Rows from block 2 of the audio encoder of a small contrastive audio-text model, named by matrix and row number. Rows with one number within an expert belong to one neuron, the router's apart. Each number is 200 + 40 x the weight over its row's rms, rounded and kept within 0 to 999. All counts start at 0.
Before each expert's rows are labels from the 100 clips, of 14976, where the router gives the expert most weight on average: "top examples" is what is common among them. Only what is clearly more common there than usual is listed. The data: struck, bounced, scraped and rolled objects made by modal synthesis.
# router: router (encoder.blocks.2.mlp.router.weight, 16x128, trained with AdamW), inputs 64-127
# up: expert up (encoder.blocks.2.mlp.up, 16x64x128), inputs 64-127
# down: expert down (encoder.blocks.2.mlp.down, 16x128x64, transposed), outputs 64-127

# expert 2
top examples: quiet level; one hit
router.2,198,258,221,158,227,280,128,219,159,230,161,183,261,221,224,138,143,277,199,157,167,220,156,247,263,239,195,253,182,218,177,279,235,213,231,179,318,180,220,194,222,190,168,174,265,133,195,257,217,234,161,151,165,207,205,205,246,180,153,209,214,201,203,265
up.0,242,252,106,159,220,254,232,197,171,217,146,145,206,175,267,259,225,229,165,193,147,213,233,228,275,205,158,188,229,240,194,294,171,191,206,246,187,245,302,252,219,167,216,200,217,145,203,180,180,220,170,208,227,209,241,184,161,154,228,213,185,211,208,131
down.0,199,214,191,197,120,198,241,213,248,216,159,194,190,200,116,134,129,95,172,187,229,246,216,124,168,182,190,193,224,237,267,270,273,177,203,215,181,191,199,172,217,298,164,189,235,210,203,215,136,152,235,206,218,183,234,325,225,196,187,186,185,278,191,240
up.1,195,202,197,230,246,248,268,291,167,201,255,189,155,191,229,257,303,193,189,205,124,205,260,214,176,225,248,231,182,259,165,238,217,203,220,193,186,177,189,245,139,150,127,236,232,225,132,209,267,180,177,179,172,257,180,211,123,183,141,170,232,187,157,156
down.1,218,291,199,202,139,124,157,155,202,135,183,293,229,107,182,165,181,151,176,242,188,212,207,170,220,161,88,200,181,122,188,204,155,235,159,206,220,210,172,214,246,251,145,124,146,220,215,250,221,259,195,279,150,177,249,199,215,221,231,188,219,159,197,215
up.2,146,235,200,198,190,210,248,237,164,276,212,247,247,172,228,212,139,184,136,259,236,180,189,238,174,145,108,230,184,223,204,200,218,237,213,113,199,154,158,137,197,217,207,182,128,222,178,209,200,183,289,220,219,228,224,221,157,195,187,193,158,107,169,231
down.2,82,244,219,119,263,184,180,170,205,255,285,225,202,209,243,144,192,300,143,257,227,169,253,241,150,164,191,160,170,233,239,216,228,183,162,203,170,194,126,210,197,257,212,246,219,196,226,183,171,188,161,210,217,147,216,157,240,134,230,191,177,216,190,254
up.3,168,222,231,106,180,167,227,120,229,224,178,217,215,157,243,171,160,259,168,233,218,217,202,280,161,169,100,225,189,255,154,116,232,181,215,237,211,223,163,218,298,218,160,178,177,122,254,209,183,226,157,216,213,168,179,189,128,202,165,234,223,146,220,192
down.3,177,140,285,177,171,173,257,231,216,182,236,261,185,257,165,171,133,171,195,220,225,184,265,242,228,170,219,188,264,184,173,259,124,130,181,199,116,128,212,211,170,230,219,212,206,216,156,131,164,171,214,237,100,217,222,149,218,244,185,214,176,231,263,224
up.4,168,278,108,153,219,156,168,260,183,179,148,190,254,168,212,258,155,176,262,224,52,244,226,255,168,201,221,177,216,256,175,224,184,207,235,217,212,157,166,213,207,214,155,235,185,222,124,170,251,187,240,175,211,182,249,226,221,227,233,187,199,154,135,289
down.4,181,186,152,186,220,214,163,236,274,263,231,258,172,141,179,162,135,245,180,214,191,194,214,219,194,162,199,189,200,212,188,132,159,185,117,200,276,213,160,180,229,226,265,192,258,179,331,249,223,175,245,187,220,211,222,217,163,110,128,197,196,217,194,231

# expert 9
top examples: small; steel-like damping; shape: round plate
router.9,189,165,132,212,225,164,243,185,180,217,296,173,179,186,198,190,200,255,250,166,251,201,180,216,166,223,205,183,165,256,135,173,206,216,255,261,177,190,193,233,219,248,181,179,167,179,228,169,187,147,264,207,122,213,161,188,120,220,131,254,132,231,184,181
up.0,145,175,198,157,194,210,270,178,205,324,285,270,279,189,206,209,178,152,230,240,133,177,180,182,173,184,192,183,200,201,240,235,152,224,174,240,221,232,188,189,176,180,250,202,177,190,207,220,237,219,224,202,281,233,217,188,157,217,228,207,193,141,254,214
down.0,223,167,244,168,120,280,222,184,168,180,170,193,208,245,161,151,209,212,180,207,206,238,257,228,225,180,198,185,171,196,209,224,246,184,243,138,225,210,244,217,207,246,192,171,218,203,157,160,189,183,209,243,131,170,191,190,226,242,176,229,52,239,302,243
up.1,216,196,266,228,173,137,260,254,182,208,237,192,236,242,172,258,236,258,230,187,235,168,229,179,161,187,167,216,248,132,190,195,248,157,182,212,177,250,249,223,201,169,219,181,189,132,235,212,283,191,122,205,216,257,216,235,265,253,194,279,188,210,318,242
down.1,140,207,142,214,213,182,272,123,212,208,205,200,210,187,188,176,257,170,171,230,270,155,177,254,258,186,193,185,234,252,150,249,186,168,253,207,174,226,187,137,279,208,209,233,175,214,222,252,153,196,273,144,204,144,226,149,207,208,165,197,194,219,158,187
up.2,233,176,232,151,159,271,198,178,287,138,241,207,162,225,201,249,200,190,199,198,226,175,217,159,154,138,132,333,224,266,251,151,225,193,201,173,205,211,186,268,186,283,226,208,157,198,273,241,149,156,183,235,159,213,255,175,144,232,242,224,135,274,183,188
down.2,121,259,224,212,226,229,244,256,150,131,200,181,198,142,216,249,162,193,218,231,176,240,188,172,197,211,172,230,210,180,190,203,231,201,162,230,204,264,165,200,219,235,135,192,176,192,235,197,202,180,138,200,282,244,161,162,194,196,226,172,232,264,191,205
up.3,192,204,199,191,136,231,185,207,191,194,165,105,212,218,207,208,179,191,170,199,170,195,257,148,224,193,249,267,160,213,126,166,189,204,209,205,208,184,215,204,161,129,214,245,231,225,260,227,162,172,223,187,212,216,228,225,207,308,204,228,247,187,155,214
down.3,137,206,225,147,182,223,116,212,217,134,151,205,146,160,180,166,208,261,272,271,245,222,193,232,181,241,233,142,238,160,142,201,229,167,214,205,184,217,209,187,190,205,294,206,152,212,191,103,197,233,165,260,229,203,213,141,242,174,188,187,175,251,186,127
up.4,229,218,156,191,220,205,254,165,203,159,200,191,136,187,218,238,151,205,161,260,160,177,173,140,168,233,217,126,191,204,186,149,183,208,182,222,253,214,213,211,230,262,200,245,130,322,261,172,176,168,147,247,215,263,185,146,201,278,186,195,108,136,152,216
down.4,149,162,211,195,194,203,164,173,215,142,154,167,219,198,158,167,227,154,193,201,181,190,213,272,228,171,164,184,192,248,131,316,195,207,109,219,213,215,240,228,267,237,213,193,274,213,235,192,212,218,290,199,150,251,222,150,159,213,223,237,162,266,193,106

# expert 5
top examples: medium; striker: soft; steel-like damping
router.5,263,130,178,240,205,156,287,236,220,223,144,260,246,136,129,218,146,197,216,173,179,176,240,148,211,213,141,176,201,248,231,156,218,227,237,212,198,162,204,211,216,253,200,191,176,306,220,224,234,147,117,175,244,217,174,219,177,240,204,129,220,198,235,197
up.0,154,166,94,148,261,215,187,206,172,171,171,179,187,176,218,205,206,254,157,151,237,157,163,211,207,157,230,227,195,204,268,210,206,226,224,183,147,199,180,205,181,187,188,237,202,140,194,206,162,242,250,181,117,207,209,193,205,224,239,222,227,139,119,152
down.0,264,233,223,198,149,195,221,260,226,203,130,216,117,230,206,249,151,185,232,190,174,208,235,232,139,227,220,170,256,219,216,197,199,200,178,308,156,189,178,253,190,229,169,154,153,224,202,236,218,176,166,231,179,119,230,169,201,174,129,152,154,250,255,190
up.1,173,161,171,273,246,203,175,218,164,226,66,258,213,212,243,184,212,218,212,196,253,218,270,153,196,128,186,227,217,240,207,171,169,194,250,208,175,155,190,165,200,154,160,191,165,253,172,182,120,112,228,257,267,216,141,214,195,178,108,186,239,225,203,147
down.1,185,247,207,161,236,134,221,242,282,252,227,155,227,226,213,165,197,223,236,170,194,210,156,184,161,187,184,210,229,198,249,241,113,182,156,168,208,216,324,170,228,208,202,219,208,231,161,214,205,220,229,116,185,252,223,232,219,317,132,191,172,233,234,248
up.2,248,178,215,151,209,223,202,249,146,246,126,210,192,340,141,216,221,144,213,189,142,230,219,182,220,179,155,234,175,185,239,178,280,208,163,185,250,199,222,167,222,170,161,240,165,151,152,195,201,219,223,198,183,133,253,328,199,138,227,216,181,186,247,227
down.2,222,258,238,219,175,228,156,246,209,197,225,200,237,180,200,201,212,207,262,189,289,123,220,220,147,111,178,242,210,187,202,264,172,208,160,177,115,171,255,216,184,153,196,217,163,148,210,114,146,178,199,203,160,148,199,211,213,224,251,223,230,177,158,211
up.3,111,212,206,226,195,198,118,219,170,254,244,228,222,145,176,268,178,180,234,205,182,164,152,132,161,202,212,172,195,205,195,196,189,188,178,124,228,235,158,176,203,183,181,120,215,269,231,216,190,203,201,149,221,139,153,215,186,203,132,167,227,118,172,170
down.3,234,274,197,178,189,237,271,177,150,164,267,169,211,188,171,199,241,154,200,141,317,210,193,203,237,211,173,199,249,229,189,208,219,208,190,147,195,133,198,223,262,213,135,199,201,184,97,184,237,239,216,275,232,231,194,137,244,216,197,156,236,251,253,175
up.4,155,191,210,191,213,266,228,181,198,198,107,227,190,198,197,160,210,235,181,267,149,206,126,246,157,211,196,237,211,237,119,283,226,181,183,174,253,176,220,144,179,149,193,210,205,283,264,205,119,241,201,244,242,197,225,215,158,268,232,221,164,178,183,241
down.4,181,148,160,228,203,137,188,173,239,169,266,140,168,229,201,190,184,294,202,115,276,188,227,166,201,206,184,245,211,189,246,133,220,247,160,236,191,230,249,270,141,128,161,244,174,199,155,222,169,185,285,201,158,159,267,179,216,260,149,204,234,253,190,201

# expert 7
top examples: thin (high-pass); text has "noise"; material: steel; clipping
router.7,126,270,220,157,204,168,198,196,242,218,182,153,139,219,136,233,244,161,197,146,135,177,215,176,192,144,165,219,227,187,158,139,231,220,154,126,198,210,170,173,128,214,249,186,171,267,238,163,194,158,188,236,255,118,242,138,212,230,250,273,224,122,170,150
up.0,93,259,225,187,186,151,161,159,174,206,264,151,221,188,279,203,184,163,212,203,247,216,125,239,219,162,113,181,184,287,168,217,254,202,214,170,198,230,216,215,182,196,154,212,235,204,236,140,153,239,234,245,180,219,170,222,207,212,213,177,217,214,228,106
down.0,182,248,150,200,189,232,170,153,187,210,141,256,223,167,193,231,188,221,222,192,226,236,152,240,181,257,222,200,160,215,206,163,209,225,192,190,165,140,212,248,245,230,147,255,167,274,137,209,235,222,177,284,241,202,144,177,185,224,232,190,182,216,166,260
up.1,211,247,221,111,214,222,274,246,167,227,326,187,235,207,213,240,164,201,185,219,205,211,233,244,201,224,241,146,191,156,242,256,190,179,163,265,200,226,210,199,130,205,262,202,216,185,240,280,250,223,170,203,187,198,235,237,167,188,182,171,178,248,150,190
down.1,198,159,229,204,159,228,173,178,158,229,160,247,130,218,139,165,171,179,233,255,185,138,227,237,231,199,131,182,190,242,262,139,275,251,258,213,176,187,225,175,198,185,260,209,242,155,204,137,184,136,251,194,210,163,151,211,285,209,251,162,166,192,221,170
up.2,168,232,158,226,228,149,229,156,156,138,223,204,203,172,255,247,287,221,191,143,190,167,227,187,218,200,183,181,171,131,223,184,150,179,135,237,200,153,192,168,153,232,137,143,198,209,202,190,159,166,196,186,219,205,125,263,235,130,214,280,136,227,180,209
down.2,176,154,197,282,158,133,221,168,175,207,193,224,188,205,193,171,94,163,255,217,251,148,101,191,144,205,242,236,208,154,184,207,237,238,149,196,249,141,212,136,173,191,134,171,133,248,259,207,220,220,242,212,221,118,149,231,199,207,241,250,160,251,207,245
up.3,211,142,209,159,222,185,203,204,147,130,172,195,188,211,227,207,180,146,125,215,178,256,226,229,199,154,184,188,244,133,211,220,200,175,218,224,211,171,133,130,134,199,172,130,196,317,215,142,303,231,180,218,189,170,202,218,176,225,222,188,235,95,209,165
down.3,226,164,226,198,150,216,243,213,171,238,224,199,193,227,99,167,199,138,159,237,268,180,281,236,153,219,206,213,189,179,224,111,252,171,169,241,257,180,188,191,172,196,279,192,235,160,102,181,196,191,271,186,195,207,235,226,222,292,219,169,192,250,163,207
up.4,208,210,238,171,242,267,287,164,251,221,240,269,239,184,207,150,168,186,223,195,145,194,161,156,162,231,203,134,199,203,173,212,249,142,213,183,178,212,200,222,145,179,217,260,233,257,275,262,203,210,131,165,176,172,216,198,119,323,233,148,215,217,195,190
down.4,292,100,231,190,247,220,245,181,176,173,176,195,243,230,169,170,146,235,229,140,194,216,164,198,228,170,195,181,164,184,148,200,225,181,171,195,143,132,211,225,178,125,162,179,212,250,207,182,142,205,186,210,259,182,158,193,212,284,251,188,216,211,172,231